config.toml
model = "contrastive image-text model"
dataset = "made-up ball-and-stick molecule models"
train_examples = 97500
image_size = 64
crop_scale_min = 1
horizontal_flip = true
rotation_deg = 5
color_jitter = 0.2
tokenizer = "word"
vocab_size = 32
loss = "sigmoid"
embed_dim = 256
encoder_arch = "efficientnet"
encoder_norm = "groupnorm"
encoder_activation = "gelu"
encoder_weight_standardization = false
encoder_channel_attention = "se"
encoder_drop_path = 0.2
encoder_depths = [2, 2, 2, 2]
encoder_kernel_size = 5
encoder_stem = "deep"
encoder_expansion = 6
encoder_widths = [24, 48, 96, 192]
text_encoder_causal = true
text_encoder_width = 256
text_encoder_layers = 6
text_encoder_norm = "layernorm"
text_encoder_norm_position = "sandwich"
text_encoder_activation = "gelu"
text_encoder_mlp_ratio = 4
text_encoder_head_dim = 64
text_encoder_fused_qkv = false
text_encoder_bias = "none"
text_encoder_qk_norm = false
text_encoder_layer_scale_init = 0.1
text_encoder_parallel_block = false
text_encoder_inner_norm = false
text_encoder_positions = "learned"
init = "trunc_normal_002"
residual_init = "none"
optimizer = "muon"
muon_scale = "spectral"
learning_rate = 0.026
momentum = 0.95
nesterov = false
orthogonalizer = "newton_schulz_5"
adamw_lr_other_params = 0.00079
max_grad_norm = 0.5
max_steps = 11900
batch_size = 512
epochs = 62.5
lr_schedule = "step"
warmup_steps = 590
weight_decay = 0.01
adamw_weight_decay_other_params = 0.05
Rows from block 5 of the image encoder of a small contrastive image-text model, named by matrix and row number. Rows with one number belong to one channel. Each number is 200 + 40 x the weight over its row's rms, rounded and kept within 0 to 999. All counts start at 0.
After each channel's rows are labels from the 100 images, of 14848, where the channel reaches its highest value: "strongest on" is what is common among them. Only what is clearly more common there than usual is listed. The data: made-up ball-and-stick molecule models.
# convs0: expand pointwise conv (encoder.blocks.5.convs.0.weight, 576x96x1x1), inputs 0-95
# convs1: depthwise 5x5 conv (encoder.blocks.5.convs.1.weight, 576x1x5x5, trained with AdamW), a 5x5 kernel
# convs2: project pointwise conv (encoder.blocks.5.convs.2.weight, 96x576x1x1, transposed), outputs 0-95

convs0.370,140,176,218,223,166,229,135,189,196,188,173,193,259,189,241,182,257,182,169,208,176,238,205,219,229,206,176,190,202,286,115,173,131,219,214,165,148,155,174,237,149,201,218,174,238,239,290,231,199,259,187,221,238,116,193,178,213,191,139,274,219,180,224,219,199,179,229,183,208,170,271,192,177,179,120,221,197,343,171,187,209,212,154,218,137,265,228,134,207,193,224,192,199,247,148,190
convs1.370,192,219,207,283,170,235,205,177,161,277,216,161,248,158,209,207,198,110,214,203,145,244,218,234,159
convs2.370,129,155,219,197,226,188,226,221,140,210,128,222,248,261,257,244,213,188,178,272,151,131,227,174,224,260,101,219,170,198,194,211,200,225,223,183,252,137,143,175,161,274,181,178,223,206,193,195,178,185,247,189,230,225,168,234,170,201,182,177,250,217,199,201,178,272,185,157,189,164,238,211,155,187,146,229,289,199,245,226,246,216,161,159,199,178,223,226,218,289,140,103,199,127,185,178
strongest on: balls: three; balls: four

convs0.191,232,148,223,166,172,169,189,214,196,278,249,257,186,70,245,206,141,265,196,208,234,183,233,157,196,186,223,171,183,192,146,205,200,169,221,197,222,185,169,162,188,211,219,139,239,204,146,167,173,243,200,272,128,268,149,233,205,249,249,187,179,228,221,217,214,198,192,162,173,156,270,177,257,252,166,303,193,230,179,135,271,197,221,239,202,168,262,224,274,213,200,189,181,235,239,170
convs1.191,202,167,205,199,207,136,238,126,216,178,199,159,160,149,177,197,165,194,110,210,199,125,221,129,202
convs2.191,175,154,220,131,230,113,199,256,224,147,189,189,133,134,156,174,155,260,190,264,225,185,213,149,246,207,190,150,166,240,210,201,239,286,172,219,247,167,168,134,256,270,255,186,202,208,213,205,148,207,277,150,237,234,183,101,235,224,239,139,272,190,172,220,204,150,193,213,214,202,199,243,156,234,196,191,209,218,209,182,188,212,200,217,129,230,220,108,249,165,236,197,181,188,218,219
strongest on: balls: seven; balls: eight

convs0.505,243,195,241,285,203,142,192,210,273,234,225,230,167,171,205,252,183,203,165,149,197,145,170,227,166,188,178,178,231,177,212,202,221,238,187,178,104,224,247,171,251,152,126,219,232,186,206,147,202,157,202,149,164,254,222,216,188,210,258,257,217,230,200,188,219,259,171,181,190,141,200,175,229,180,189,118,178,327,245,177,114,242,148,249,265,209,193,207,202,206,217,190,161,265,271,206
convs1.505,146,232,123,181,211,203,243,165,211,243,154,190,132,149,160,164,188,144,120,192,228,226,185,181,221
convs2.505,158,228,151,253,171,213,176,255,194,230,233,176,224,172,248,163,203,201,171,232,188,228,231,234,139,171,287,143,230,299,205,179,212,163,172,255,112,189,146,226,292,231,255,190,183,221,164,271,276,222,139,284,185,181,157,251,230,204,205,234,245,214,238,246,211,208,247,276,190,266,210,232,183,195,187,165,162,217,217,231,208,184,214,258,243,150,239,204,215,228,247,215,188,136,199,208
strongest on: balls: four; balls: five

convs0.156,208,202,217,318,231,240,231,150,110,230,149,155,234,281,205,215,232,159,235,145,217,203,190,153,208,205,187,148,178,119,254,158,155,254,238,208,193,223,210,129,214,131,166,194,152,148,169,203,209,188,205,190,155,188,314,160,205,179,170,208,206,179,234,177,182,175,175,115,181,235,181,183,178,207,203,161,207,236,244,232,160,169,147,169,178,210,184,275,215,223,218,188,217,296,230,227
convs1.156,203,188,99,202,221,214,186,160,222,195,214,145,159,202,127,176,129,166,186,152,147,137,200,216,192
convs2.156,222,162,147,235,231,243,215,267,210,181,188,202,207,183,239,110,172,174,273,201,262,178,169,173,191,235,253,232,249,186,194,152,219,157,215,195,231,197,193,194,219,199,253,168,161,275,261,232,170,182,188,246,229,152,234,236,154,144,287,233,208,192,279,246,168,179,215,121,290,167,151,227,206,179,210,197,228,178,238,145,144,183,130,165,144,170,205,267,225,284,220,203,169,161,184,206
strongest on: balls: seven; balls: eight

convs0.118,184,263,162,208,199,269,204,124,227,230,254,168,261,195,178,234,197,183,174,200,203,222,189,163,171,249,242,151,204,248,159,150,192,112,251,253,170,222,276,161,156,210,177,269,293,208,240,240,209,202,216,276,237,156,151,174,254,231,207,199,192,211,159,194,285,174,245,209,249,224,202,124,206,101,196,163,176,187,219,235,157,195,170,208,198,178,277,148,142,234,191,224,220,202,186,203
convs1.118,172,253,227,223,179,224,261,228,261,262,223,215,273,229,238,221,248,243,214,238,224,244,234,228,255
convs2.118,263,218,220,190,150,135,191,220,212,216,220,216,185,212,251,238,253,217,217,176,167,159,86,201,264,194,182,225,190,216,229,233,265,241,180,255,212,190,124,226,124,75,165,204,176,258,177,181,197,229,223,165,222,250,237,181,135,190,269,222,183,210,213,284,125,231,210,260,248,180,129,215,238,211,249,240,188,285,172,162,246,194,243,184,197,230,208,202,231,168,191,202,208,195,186,192
strongest on: balls: twelve; balls: eleven

convs0.353,220,213,137,184,189,260,245,229,216,195,236,215,185,233,120,178,210,254,200,184,170,153,145,181,201,204,197,163,252,239,196,208,67,234,276,153,217,191,166,200,145,226,210,201,217,194,193,174,165,171,213,213,132,236,164,201,153,227,268,223,180,221,184,219,247,148,219,209,180,137,187,202,168,156,166,102,165,158,127,215,221,208,140,204,166,239,258,135,188,210,162,152,278,260,137,211
convs1.353,131,182,163,139,93,220,210,200,211,193,201,266,280,241,209,196,222,190,164,196,169,182,171,183,172
convs2.353,189,182,167,166,197,246,188,181,181,184,159,247,263,204,198,222,184,210,186,259,211,219,232,195,164,256,165,217,274,190,204,204,247,219,256,194,231,174,150,201,129,197,102,221,273,147,204,176,259,198,247,172,238,203,179,168,158,279,234,302,197,245,254,220,156,192,241,197,175,100,232,161,182,171,278,161,222,225,227,177,210,199,221,271,256,242,267,196,199,192,159,184,202,217,232,287
strongest on: balls: twelve

convs0.365,183,223,193,213,217,220,178,188,225,256,198,197,189,241,271,244,198,204,165,155,207,141,212,118,209,185,189,236,212,268,105,242,194,179,170,146,209,202,240,178,188,174,166,215,201,232,198,201,186,214,220,149,187,206,125,292,137,158,190,204,201,177,225,305,206,204,178,209,159,283,248,231,208,227,183,274,220,271,152,121,236,142,176,178,180,149,147,180,247,248,215,247,248,241,166,126
convs1.365,197,188,166,162,230,198,184,201,185,106,189,158,119,233,210,204,220,235,111,186,206,115,205,212,180
convs2.365,179,216,129,277,212,198,223,192,178,170,188,167,197,150,143,221,256,206,148,145,237,217,194,154,233,207,181,240,222,252,234,242,202,193,224,149,118,256,233,214,163,259,157,159,108,231,152,257,158,202,127,191,231,224,156,165,200,174,243,225,202,184,175,145,162,140,291,248,161,209,223,157,203,181,165,144,140,185,147,134,163,215,257,194,234,218,200,218,189,136,244,215,266,217,219,180
strongest on: balls: four; balls: three

convs0.158,164,191,177,265,224,235,242,167,173,257,164,110,205,219,303,150,267,240,170,195,241,190,159,164,150,233,240,121,173,220,112,222,171,189,203,149,199,136,170,122,178,237,163,152,160,182,173,205,164,172,156,185,258,200,237,153,245,209,213,268,205,201,206,209,220,242,194,188,204,219,207,238,192,117,211,211,220,274,215,191,215,203,129,168,174,201,171,217,199,257,233,105,177,226,238,226
convs1.158,177,156,167,201,225,153,144,145,207,103,184,178,173,218,195,231,183,312,204,211,180,195,159,189,196
convs2.158,228,184,123,208,247,216,289,217,171,219,182,181,179,240,145,174,204,149,177,204,250,202,116,153,178,239,216,167,143,173,242,187,166,210,158,184,136,232,200,169,128,229,168,232,166,190,171,266,169,204,103,185,183,145,198,156,202,177,247,171,166,222,222,176,182,129,132,245,186,151,202,198,219,176,206,138,148,192,190,152,206,238,259,121,165,191,205,240,236,148,274,210,160,262,206,264
strongest on: space-filling; balls: eight; balls: seven

convs0.534,240,234,186,187,165,150,230,192,235,254,207,200,158,221,213,131,206,200,174,223,212,218,233,192,202,234,204,270,241,188,163,137,153,186,89,221,220,167,174,127,230,204,167,187,277,196,301,190,205,253,144,184,78,181,266,214,230,231,224,130,249,206,237,181,239,239,213,191,177,306,196,189,256,160,198,195,201,185,266,143,207,185,170,154,241,265,178,176,202,208,207,209,230,218,217,201
convs1.534,294,266,213,190,212,276,223,214,185,204,229,204,191,192,207,231,174,179,249,232,219,185,201,271,287
convs2.534,220,226,264,242,220,283,188,231,162,231,227,185,169,237,202,245,157,145,190,184,212,212,187,258,182,256,208,159,301,154,193,191,200,191,233,233,201,191,182,253,195,244,169,147,251,210,185,147,195,253,176,208,159,189,204,277,140,200,78,123,189,188,267,125,196,231,248,176,195,194,240,170,199,143,223,270,167,209,187,206,150,247,213,227,211,177,141,211,190,224,218,297,152,188,244,210
strongest on: orange ball

convs0.19,212,222,242,207,175,158,153,215,245,152,127,157,196,192,189,222,211,173,169,190,176,195,222,156,253,282,242,229,313,232,131,223,185,187,227,154,129,132,226,258,175,178,268,146,211,137,238,243,249,206,153,210,114,193,253,227,188,178,182,166,219,210,136,139,193,186,214,119,202,206,291,239,263,215,231,141,169,208,200,214,217,141,202,169,211,195,202,140,235,183,199,219,203,227,191,175
convs1.19,131,152,207,161,147,176,239,275,241,207,203,250,241,242,214,166,223,195,195,190,130,171,183,168,137
convs2.19,229,161,200,181,161,197,207,197,255,191,161,219,206,225,216,192,121,164,242,151,227,158,188,231,194,166,232,117,223,265,188,138,169,195,202,275,189,249,203,112,157,141,167,192,217,200,204,222,148,227,157,154,250,233,231,270,192,171,221,207,205,178,187,245,193,163,234,185,224,192,166,250,157,258,276,168,138,186,293,180,213,215,200,165,136,158,216,136,119,149,206,243,218,166,109,210
strongest on: balls: twelve; balls: three

convs0.446,324,224,191,221,183,269,184,215,195,258,315,205,192,220,195,222,203,142,234,267,249,254,207,195,234,167,202,249,282,236,197,176,191,166,180,251,216,263,205,207,248,151,271,113,191,181,192,216,182,228,251,230,274,246,188,246,235,179,238,198,248,237,242,221,171,219,224,248,204,196,214,257,236,183,259,186,211,219,208,182,146,202,207,211,255,261,206,260,200,183,220,200,175,183,235,279
convs1.446,231,261,252,207,225,199,187,164,181,225,241,136,180,119,208,240,197,126,163,214,175,167,137,158,173
convs2.446,175,191,224,246,197,165,199,184,194,164,255,237,189,178,156,218,217,190,266,200,296,191,152,189,243,164,185,160,255,152,200,174,218,130,120,225,145,200,191,222,220,187,184,165,240,205,215,257,113,193,233,196,169,235,139,168,313,189,173,115,202,196,188,176,221,108,252,206,187,179,156,238,144,127,207,217,204,104,204,223,190,210,210,193,262,192,129,208,161,241,177,218,258,174,230,185
strongest on: balls: four

convs0.372,181,224,252,237,175,173,169,289,188,161,229,231,186,186,251,196,219,147,235,220,139,214,194,217,211,129,256,208,251,242,186,149,202,301,243,223,171,161,187,197,188,192,216,249,137,246,179,195,170,181,216,151,157,155,163,189,182,257,230,134,208,231,202,208,240,241,184,208,127,243,259,174,269,165,150,196,157,258,203,158,219,190,194,153,180,329,251,133,184,245,197,205,243,243,182,186
convs1.372,196,271,278,261,225,217,216,171,196,211,204,144,134,151,206,234,199,143,137,246,208,233,211,224,223
convs2.372,202,157,207,171,200,263,206,182,206,238,166,241,185,229,197,231,208,166,223,289,254,98,167,240,209,191,179,126,269,151,195,245,233,133,228,164,193,217,185,190,228,222,185,169,185,176,232,235,210,203,300,194,303,278,156,169,216,197,199,224,196,263,195,197,173,205,207,123,248,144,197,184,166,118,173,203,176,165,261,225,223,219,192,239,194,165,229,305,189,223,126,216,197,166,202,180
strongest on: orange ball

convs0.98,222,191,234,150,234,244,201,232,269,182,192,239,271,179,236,232,170,273,236,202,162,219,210,154,238,235,208,207,257,206,178,262,224,163,210,308,188,169,231,220,157,217,203,203,293,120,202,218,176,163,192,264,166,200,210,182,141,268,208,180,218,154,224,159,194,202,244,214,220,116,219,221,209,169,142,201,237,130,155,176,204,178,249,216,127,282,262,198,175,275,182,198,154,181,226,239
convs1.98,173,202,227,184,213,205,216,258,244,224,213,255,275,200,179,184,231,226,216,118,131,200,211,136,129
convs2.98,193,163,215,156,124,186,171,196,229,264,181,215,196,261,138,204,146,164,187,192,214,222,169,200,168,166,203,178,149,232,205,215,209,253,229,199,174,243,214,207,131,136,218,212,203,202,184,171,207,233,201,190,251,225,279,239,142,189,203,275,153,130,174,273,137,181,214,228,232,222,221,198,227,272,273,284,154,292,261,155,230,152,274,136,205,191,225,146,221,205,220,209,216,134,154,184
strongest on: balls: twelve; balls: three

convs0.410,211,169,118,241,193,254,277,264,205,233,261,219,195,247,123,144,214,164,120,230,151,205,157,189,185,215,193,207,225,283,251,127,156,240,238,207,174,207,169,257,219,263,204,235,217,196,200,181,186,217,211,148,187,202,202,250,146,187,225,281,184,196,184,216,248,163,244,250,250,162,241,223,195,134,175,132,162,184,156,193,152,167,149,213,190,253,234,142,285,236,202,190,194,195,153,225
convs1.410,139,180,149,162,112,233,247,241,184,171,216,250,286,233,221,173,231,193,197,162,207,247,174,212,188
convs2.410,185,148,181,153,196,238,177,177,205,230,133,185,252,248,176,203,228,193,200,290,196,193,251,185,177,290,189,197,214,187,157,197,214,211,217,181,256,177,174,239,154,195,125,173,252,188,173,171,176,153,234,178,222,231,142,180,139,263,236,289,186,264,233,202,124,161,223,180,202,147,220,102,148,174,268,173,231,225,170,227,256,231,218,257,206,179,263,248,207,236,161,137,236,239,209,251
strongest on: orange ball; balls: four

convs0.105,137,157,230,237,236,181,188,251,175,205,248,223,217,187,276,136,248,189,206,173,233,181,185,232,237,174,198,184,258,279,132,147,171,203,215,188,186,215,274,186,219,195,129,202,208,210,212,220,155,172,230,156,223,169,175,239,219,208,181,184,194,180,174,221,274,175,182,228,174,240,224,156,313,134,194,240,186,237,252,70,189,227,224,203,245,259,226,172,124,233,212,216,180,222,271,146
convs1.105,150,272,248,214,199,246,185,163,225,208,233,157,170,157,245,194,222,147,137,231,153,258,258,209,183
convs2.105,240,190,230,197,146,178,143,220,224,246,223,186,199,219,139,220,134,163,251,231,196,154,185,243,246,183,204,201,171,203,193,248,213,177,190,197,159,234,156,208,231,189,219,125,145,213,177,205,207,203,184,286,269,277,190,147,180,148,146,277,164,215,153,210,131,147,204,101,249,106,258,217,214,182,157,245,211,284,256,206,142,188,162,159,255,159,200,220,198,199,165,241,180,183,231,217
strongest on: orange ball; balls: three

convs0.273,221,229,205,196,231,219,186,228,217,150,198,202,181,153,229,192,183,281,220,258,219,216,189,270,191,179,164,137,190,166,224,194,216,256,179,237,203,168,124,138,188,197,174,175,208,130,118,200,210,230,253,134,219,199,198,187,268,177,199,166,233,195,99,134,194,215,150,143,239,198,227,163,220,216,171,159,154,188,189,277,163,205,257,208,216,222,226,239,155,79,244,231,181,278,263,164
convs1.273,230,203,174,203,217,168,224,204,157,181,164,202,148,115,128,202,223,128,133,201,215,206,118,184,222
convs2.273,163,200,165,215,183,254,129,248,163,140,193,228,180,202,163,212,162,202,199,270,252,244,200,252,237,207,122,204,218,179,159,212,230,155,247,277,234,271,249,195,180,248,217,251,226,291,195,200,168,214,284,136,230,149,236,231,147,254,168,219,200,236,224,243,240,210,172,157,264,113,196,124,166,210,137,241,212,256,218,188,190,237,211,197,210,183,235,195,175,235,203,252,184,166,191,264
strongest on: balls: seven; balls: eight

convs0.499,209,263,185,225,150,205,226,219,202,126,224,213,247,215,169,189,193,233,242,224,192,218,225,170,223,202,181,218,217,199,207,143,170,188,159,167,216,185,242,182,204,186,192,134,238,193,165,212,183,251,265,165,177,188,259,237,176,139,258,113,174,218,275,228,268,257,220,216,120,280,186,159,255,106,226,273,161,180,194,183,102,189,233,156,275,305,226,192,205,200,205,173,214,199,207,174
convs1.499,295,165,176,168,173,177,193,194,183,187,168,135,213,228,155,180,173,225,266,189,265,169,154,202,131
convs2.499,218,138,169,208,209,232,201,249,220,222,215,250,247,214,182,207,233,194,176,239,213,189,261,198,176,171,180,162,226,225,267,177,227,176,239,204,199,151,174,224,202,156,189,206,175,224,227,217,171,243,228,95,154,202,195,265,155,236,192,89,212,111,252,129,276,259,219,228,107,327,206,253,220,199,149,165,269,192,175,217,186,196,186,177,180,209,221,221,224,173,177,268,165,214,223,184
strongest on: orange ball

convs0.247,289,190,207,197,120,211,222,236,231,250,245,206,219,183,182,150,199,199,172,200,216,185,205,225,209,245,239,172,152,167,218,280,208,225,202,194,145,204,198,242,233,129,218,186,130,167,173,159,230,264,197,219,170,268,290,232,251,228,163,228,207,202,265,271,270,194,242,151,245,196,312,229,183,218,229,247,224,204,150,180,185,201,182,196,203,187,202,143,239,243,273,249,101,193,203,205
convs1.247,176,182,206,203,220,232,191,201,205,243,237,207,181,190,231,234,232,215,205,281,260,249,280,259,289
convs2.247,162,256,208,250,276,190,150,198,227,186,187,165,182,209,200,195,186,146,252,213,166,259,188,210,254,266,223,164,174,110,153,129,173,224,152,191,211,146,187,147,220,275,225,196,216,211,265,217,193,213,241,271,190,148,222,211,203,247,261,249,228,273,234,199,156,266,104,241,146,209,200,240,272,205,187,211,200,248,227,211,184,202,180,146,166,169,225,196,222,184,103,214,230,155,241,181
strongest on: space-filling; yellow ball; green ball; balls: eleven

convs0.249,229,237,134,222,106,174,275,165,174,224,189,194,229,216,255,224,218,207,196,192,194,165,108,178,199,209,238,202,277,197,201,243,219,182,226,171,236,192,192,222,208,233,203,193,256,178,192,192,122,194,236,210,238,194,131,127,182,129,204,225,199,212,166,214,172,65,220,182,179,134,240,193,189,95,219,243,185,280,195,201,154,208,142,227,225,201,209,184,188,227,204,269,178,262,183,271
convs1.249,238,266,239,229,250,248,190,243,205,259,236,218,203,199,238,199,230,212,170,250,238,254,247,273,246
convs2.249,199,161,194,201,307,237,115,212,252,214,137,290,202,221,173,201,217,198,193,199,187,202,217,196,196,249,215,134,119,170,175,168,163,226,230,234,172,148,209,205,192,88,253,179,176,237,222,226,322,227,295,175,184,196,233,217,241,212,213,188,169,181,167,133,218,222,224,208,238,251,163,201,236,198,195,186,167,132,189,222,262,211,255,186,191,224,261,175,189,184,214,182,173,174,283,182
strongest on: space-filling; balls: eight; balls: seven

convs0.459,186,262,174,203,247,165,161,207,163,222,185,154,226,230,158,179,204,196,146,267,249,116,248,225,118,254,230,164,187,198,217,183,278,226,271,193,228,203,211,181,239,125,172,193,239,185,219,204,196,120,217,214,199,250,215,189,162,202,178,256,117,285,217,252,132,212,171,260,256,187,186,285,140,143,241,214,216,192,194,204,156,199,229,162,156,211,240,116,241,174,185,165,205,182,189,199
convs1.459,181,267,197,182,197,249,212,254,217,234,253,253,237,261,248,245,187,230,264,244,202,225,245,250,175
convs2.459,145,202,264,206,151,224,203,155,205,124,153,201,204,177,235,222,186,203,191,204,199,262,152,155,281,148,198,269,226,139,128,245,168,171,145,255,221,219,256,216,148,212,196,192,201,227,203,232,164,175,225,143,258,160,161,236,170,177,214,143,267,253,179,134,294,246,208,153,185,254,213,137,163,156,213,165,188,212,208,134,204,267,180,232,203,170,247,220,221,209,168,226,268,212,144,184
strongest on: balls: twelve; yellow ball; purple ball

convs0.362,204,198,207,190,205,159,199,205,208,151,203,201,225,236,213,208,198,262,208,201,230,235,142,160,117,176,147,153,223,272,97,227,258,204,229,107,232,172,156,117,206,184,224,148,228,227,224,134,177,241,227,217,139,186,204,191,188,230,233,209,194,257,217,215,206,214,193,202,179,153,211,164,142,165,214,262,238,346,237,180,167,208,167,144,183,200,230,141,182,144,138,146,247,198,202,204
convs1.362,100,241,247,179,203,164,189,162,228,106,154,174,183,150,204,173,217,166,161,181,194,163,191,162,178
convs2.362,182,182,195,248,134,215,201,200,176,179,200,218,232,199,196,172,148,164,206,236,251,166,215,198,210,202,220,242,237,242,137,181,282,229,235,201,234,181,145,140,104,183,162,178,263,204,236,240,158,151,165,188,211,154,193,218,162,301,200,300,210,240,200,229,161,163,194,233,200,140,180,143,191,176,259,197,157,208,217,187,160,139,169,237,219,185,284,131,99,143,198,196,235,171,219,249
strongest on: orange ball; balls: twelve; balls: eleven

convs0.302,226,262,242,215,243,196,230,264,209,146,238,215,176,170,135,251,199,185,254,193,164,168,152,183,167,223,205,175,185,224,206,207,178,268,194,309,131,191,230,130,158,168,140,169,184,243,247,230,152,172,174,200,210,182,212,253,167,193,260,178,140,156,218,141,195,175,166,148,189,224,267,165,225,204,220,146,203,204,249,209,106,212,181,146,234,147,146,276,115,235,199,222,176,190,244,217
convs1.302,155,185,137,139,192,219,249,216,125,148,168,156,191,166,143,172,122,192,208,204,222,163,152,186,204
convs2.302,205,163,186,223,182,208,241,224,161,233,217,205,225,237,183,159,195,171,231,123,221,178,211,242,162,246,210,204,255,245,230,236,243,226,186,199,128,213,179,283,213,136,184,243,152,216,191,206,118,210,204,273,130,180,181,251,287,256,198,262,181,214,227,229,218,184,241,285,282,226,195,181,235,177,204,179,234,169,215,247,160,286,182,163,204,111,283,201,233,211,216,152,146,250,202,220
strongest on: balls: four

convs0.246,188,202,118,164,124,161,208,224,271,220,248,255,133,247,166,227,176,174,211,272,157,169,218,251,185,215,253,214,219,316,149,228,188,199,207,145,252,155,222,237,169,200,222,209,240,210,149,139,209,190,221,224,159,212,264,174,126,227,249,175,161,187,223,263,164,244,218,141,200,203,219,232,135,237,183,195,218,255,184,144,180,255,196,135,221,166,216,162,210,131,194,219,255,170,179,170
convs1.246,174,242,144,204,174,246,163,156,125,236,209,184,242,204,185,191,159,222,170,101,186,191,187,135,237
convs2.246,201,242,167,291,195,210,173,171,192,154,167,195,206,235,228,160,178,216,185,225,173,233,228,271,229,196,198,185,225,259,177,211,185,134,182,232,265,157,122,147,180,216,225,217,289,159,199,178,249,176,254,211,207,190,187,211,168,155,84,185,174,208,190,208,222,242,275,101,239,265,188,262,193,172,198,247,255,195,210,220,309,254,199,237,225,199,229,105,205,199,188,175,220,187,203,198
strongest on: balls: seven; balls: eight

convs0.294,213,211,144,184,221,182,176,255,204,220,229,259,199,199,133,184,231,271,198,193,203,194,161,213,158,145,217,195,229,213,146,192,215,216,232,177,165,195,142,168,240,250,210,91,191,212,194,172,240,195,268,255,154,178,175,224,287,151,177,148,183,199,219,206,132,189,194,239,141,142,186,276,158,194,224,187,243,244,160,185,148,205,230,85,235,239,201,151,187,222,160,204,237,174,89,237
convs1.294,129,213,211,174,230,185,206,204,234,199,211,185,167,222,159,133,190,133,183,134,136,162,142,138,159
convs2.294,239,193,176,166,216,235,172,223,185,171,125,269,258,200,183,187,142,185,207,221,221,163,193,230,203,151,213,245,210,196,204,159,254,275,228,247,210,188,108,113,115,272,132,175,193,134,209,178,159,152,222,203,207,226,181,200,221,177,172,217,210,230,227,179,167,226,163,194,151,144,162,244,213,147,223,185,214,249,252,224,164,179,210,176,275,251,257,171,211,236,134,239,138,112,151,235
strongest on: balls: twelve; balls: eleven

convs0.545,226,229,170,228,217,216,262,277,218,272,218,276,142,185,157,155,276,249,201,184,202,172,178,189,96,200,230,182,160,248,188,116,185,242,243,220,208,142,192,182,211,219,198,213,198,196,162,189,190,184,261,196,274,203,159,165,144,229,141,267,198,315,199,193,174,145,201,250,228,170,246,234,220,164,253,243,215,175,190,179,254,221,240,224,224,230,204,164,197,248,166,196,222,233,182,287
convs1.545,179,227,243,170,210,222,231,253,219,210,169,225,149,153,216,207,174,122,179,209,247,275,248,275,239
convs2.545,183,187,254,203,216,160,192,89,282,197,214,217,247,229,210,189,188,232,221,228,219,237,218,182,230,232,179,181,263,145,87,220,228,175,211,217,246,167,189,216,112,194,143,118,219,203,262,255,159,151,222,166,282,172,182,182,164,121,191,163,139,225,257,179,226,238,236,204,246,189,166,221,175,247,181,211,170,172,236,217,137,189,178,195,179,220,258,166,178,269,213,217,194,116,203,211
strongest on: balls: three

convs0.167,239,205,248,207,184,290,289,219,221,227,238,235,167,309,226,180,202,163,252,185,208,172,239,248,203,203,202,192,208,139,197,200,231,272,229,214,214,160,183,184,217,152,216,217,244,175,169,218,201,201,274,189,260,224,120,224,245,233,202,271,215,206,239,253,224,246,258,279,219,176,256,299,160,195,208,277,186,210,143,182,200,187,206,191,186,223,194,185,180,217,115,269,233,167,196,153
convs1.167,163,168,201,188,172,176,168,192,157,175,162,161,163,161,179,169,176,138,134,154,168,147,156,136,134
convs2.167,170,218,212,249,164,146,154,211,222,129,151,206,212,133,247,255,194,214,228,248,245,184,191,152,190,214,199,214,174,270,157,196,211,187,226,271,244,272,235,244,165,235,146,189,148,204,176,153,291,194,238,187,258,246,226,214,195,235,208,206,147,212,216,162,242,191,153,227,133,200,237,256,126,234,300,271,204,203,221,167,183,212,175,218,307,236,230,242,190,207,205,154,189,170,222,152
strongest on: balls: seven

convs0.126,263,239,170,240,213,147,236,222,245,210,226,287,160,213,180,230,234,144,189,226,216,168,165,162,160,204,225,206,180,149,218,134,221,202,188,205,223,212,220,204,163,208,227,286,250,115,230,189,230,118,134,125,197,216,158,111,196,217,177,169,165,273,188,167,245,191,185,223,190,125,206,228,245,211,262,178,185,159,237,218,186,172,188,217,246,296,228,166,213,171,256,226,128,269,210,206
convs1.126,148,182,212,179,162,155,147,209,252,198,210,194,108,204,217,186,218,151,102,154,195,142,183,210,200
convs2.126,252,203,252,220,202,225,184,159,185,187,170,162,218,187,222,208,181,256,107,204,254,159,202,266,241,289,201,134,187,184,235,131,141,234,185,256,168,182,170,238,234,179,224,230,167,227,234,214,176,173,276,206,220,257,297,244,173,265,132,213,131,183,205,177,207,142,191,154,219,211,218,206,237,172,210,197,212,172,194,207,233,157,199,157,292,139,252,245,157,167,133,226,168,148,225,171
strongest on: orange ball; balls: three; balls: four